From a checkpoint of a small image captioner.
Model: 32-pixel images, encoder arch convnext_v2, encoder depths [3, 3, 3], encoder widths [48, 96, 192], decoder layers 8.
Rows from block 3 of the text decoder, named by matrix and row number. Rows with one number belong to one attention dimension. Each number is 128 + 24 x the weight over its row's rms, rounded and kept within 0 to 255. All counts start at 0. Numbers have three digits each. After the name is the row's rms in percent of the matrix's.
# v: cross-attention value (decoder.blocks.3.cross_attn.v.weight, 192x192), inputs 0-95
# proj: cross-attention output (decoder.blocks.3.cross_attn.proj.weight, 192x192, transposed), outputs 0-95
v.95 092:111090143129154135125123144100134165168083132148093192093148133078150131088166123134162125163114153141104121117134113173163132084114102113125166130145133106129115121129127122114129182144086119129131134144126109091101137140133135132124120133070083094162116112142102135140087165148128164169
proj.95 093:093158103119107095172147091127089103123136095146119179091087108143163152138129094104156125146173138128123151096170115134113121124120101095114122099117136120090166136161151146141091114105087125109136150147101147139131127105128210162129149163098114124159092094133112105137148048099136145146
v.96 105:134142144125126131135123121154102082125148091099132139152112086156115146141120121122108095117152155157126117096125165134134114169179099160082156129120101144112121132111132123128161123123160161154148181104100100137146149102104137127066143150188102164104139118116143160138132113086106102116
proj.96 106:161080171146195145105118077105113118134154123136153101174115132093152133122157152133119143098083150163090098130135095126144124147114138139091130146156122152154103146126132136138105093121107134124084100127127085121071093134157118130095135131140104121128108140109118149111154143146098114110
v.97 107:072111123117152127164178073148103128110150115153109136127139127109118136110183122111102092153107094177136136094140136165151126100143054111121203144144141106131132150118127134097116106113104172123111137168083088135127110140117157151103177154148155158123106124109121155156158129104067098129
proj.97 103:166122102095127151125108069132073144125169116168148124139119107134167138125105125101155087145141135129115082152158102142088122163135151106108135113138131147095103190152156148094089097111107097135120149166098189139081145111133115149128187114099106105128119105124122113162137128107137161128
v.98 106:154175122152141115099123113132162070111148092122115139140100152160119144117103167145136119113159122145156134123161133086112113124118137146129138101095120156110120133129131139101132107140154108125165138125095129175142143088138068116082171130152156133082133120124138120125143107149095094117
proj.98 106:123068176086136138128126124122135076128116102123134130157124127115125112138121117160099137132095157107115107138090131134143124142132129141123176174144136155151160137094102126117149098146126105143136109152152100133118145157138094101111100122146131128119151118101139125116132167101123109117
v.99 084:137143107151163100115146108110137108116156094128129141138119142152120138137119154144133088110157120137152152124150125122164109125092106140118161120121126161081109159139154110110133111149125122100155152122095114143126127087134090138088182157154129140071136117152142156129142082126059078123
proj.99 079:140081155084126136107087077117107053136146095127149133168109152100131118114134142153132128149097171122110101169088117145162125157150128151091154145147130118165140126126152121137146083152127100121149102161156130152093138126123114104105127117144109131097121142091110158137131176126113111111
v.100 108:111128075101111141155148136135128128110116156155129093098097091103151168134119073136165167125116132121141160149104117115140136134120167112139110141077147136154130154126116089147157106088109136170113146114187108097133098130116171130118110091108113098175156133162140164138147125134154134129
proj.100 112:146161097157116125146163178148166165121099168148132103113102109152101102115108155139124128144148103119115148128094139144105123136107136103154131121096161144135123118152134117108158121164121167157121093128116153115164150098128123107151134082081127127144137155135129136111141094169157118135
v.101 107:141126151117158091089082177119119111137173096078170132187128111164125130184088143115112069141168157102094143116131136112135111156105135141132126124117108162134122105101158149130096146169142147098157140133102113127164166090157091145127112146144111131099146115108141136108139105098128131132
proj.101 105:141113185161144106121091091106105087149153152138129132139141156072149146137142138126117165127085139114110116110113108099170117120131131159113111136153108133141118113134105170157158128143121132111141117123135067119091112165098133108109101127176121128103146121124139157118111165126091105135
v.102 079:121067116111130122133113159085117222147123166112133143129151079114141110137112116114113147156130141105136124143098109152128155111089149110150095153140133129145114129126131121139117157153121161086136116131155109084125128134145170128177084119107106088150157128157121171140113140122150156138
proj.102 083:125189094143091111146101168132130147121127139119104136078137134117125136089142157146154147126141106137158124146117108103137107101138140125148096087130120082132119108163152146148147175153136136093139140119138161141118153102105192137152141121151126125130096146103097160143106126149126133147
v.103 082:142144115126100148146151105145136136135099165166099092079129134104129125085128109137149200125098086112158119141122104120079160108130156116116088119099143105146153134133090122140127095089117102155099105134166141161121098151097143094131130086100148096155110170137137120134138145154157129125
proj.103 086:107153079118097130139184192172169177097085132117117112116125102183109121112108118135127095122171094119143134127117143144085146122117138113172145134097156144102139146101118098083119143134142123160138136117122168117175151115148113128152135114095146139149146132144151102129130111133157150129
v.104 050:116105093105140104120158099130134149119138151141116100118131110120129143124064168153080141150107067126168144141130107114090120111075142120158133102121145144142165140118147126082112103144112142100163131140129103126106104140111118124132157082136133107110151151132141154140118102162127104148
proj.104 055:158153109093078155133101180141143135141121131131128134106167129128106099108088147167107108161144109089169104165090113114102099131153147121164143124122140126115150161131123139112185143159163128128155116158174194153125171119122091127137119094144127126155148139117124136121135159112153122115
v.105 096:110079138097128125111117186129097165136150126107176096161161120121130113175141146113123096172109112082044130114092125154142125124123108110150131123149144128183107113110146123150079161125085149090122140141138112061147132135174150158178089139105106142151133126127137149126154144089134170128
proj.105 094:161154146182119112119104095137117139139159186149145129115130138101150153134123139083145132126147113106133138102131121094145127111153118139137077082132119120089111126148121151151135153122156126129135124105123125125120122131085135119142155121147106125103139156152138150149106132138097121136
v.106 118:057083109116160141165157103143098156118127156158127146145128165118114121140165141109133128150108101146145149132125114162136101119118123064172170131126173133148119120133143142128107082138100138117098087157117100125118066150151165154177126167092193143148118142132114145108157116114101125131
proj.106 112:152162089151097130147088122143108136133129163164157169103143126151144137162072144109139105153163137102145120132148130138143112111163141133125121087122111121107080146132140125120113133146136099133146144147104204145089137122100116141153160091126177097122131144161136111163114138106151152145
v.107 095:116138095152128141129154120142117085123127126164117143092118158147110132118132161141169137093128119134142113142131136132140087149147107124119153120137142139086096139160142091106156113124127101139133151080114144119103097139147132129108162154144141180106125099171134158119141109134071115105
proj.107 095:147081139112144148102115111126152086135124109124175145161095144147120100145116145134129104128149174151135146137126157163159133149158082130098148132124128126157139128107169067157098081124146117136107089138156152154113112108145102127124159123110125116138101187128102132137153138141132103095
v.108 094:133167162160152123102139121130136068120144089139137138144135180166122136138145163144139081105140115147113115134171141114138087138129097134119179101153132134095119123140143142104128119142131076120138133119079152152127128112154076123095173157137154169068106121122130102099143104140056099123
proj.108 095:124064174100150135095111052119106063142152097120153148182129155118136136158126108112117114132107177126111133128134139143158138150148108163086151152148115131141137128097127109146119094104131094131140122140139103137113093149124088122097116150148134133107135119144132115139126162105111118108
v.109 100:153131145167146115092127129093148120144130106131128161119165184143133112118137179147131092112136135138126112142162122144147115094102093129125147120174115134060096124156143138099110161165132083087148125134083162148115148118166070141130163164121127142083105096140109103118117131161084138138
proj.109 102:096087153056114122114104079114109052136152063107131169148111141122139138130144093117141125136131173122142142136129149138149138134167094135099144131145117104141166110117149112145126120104131082103150139140153124155129124133112140130114130170151117138098111115106105130158108150093114132119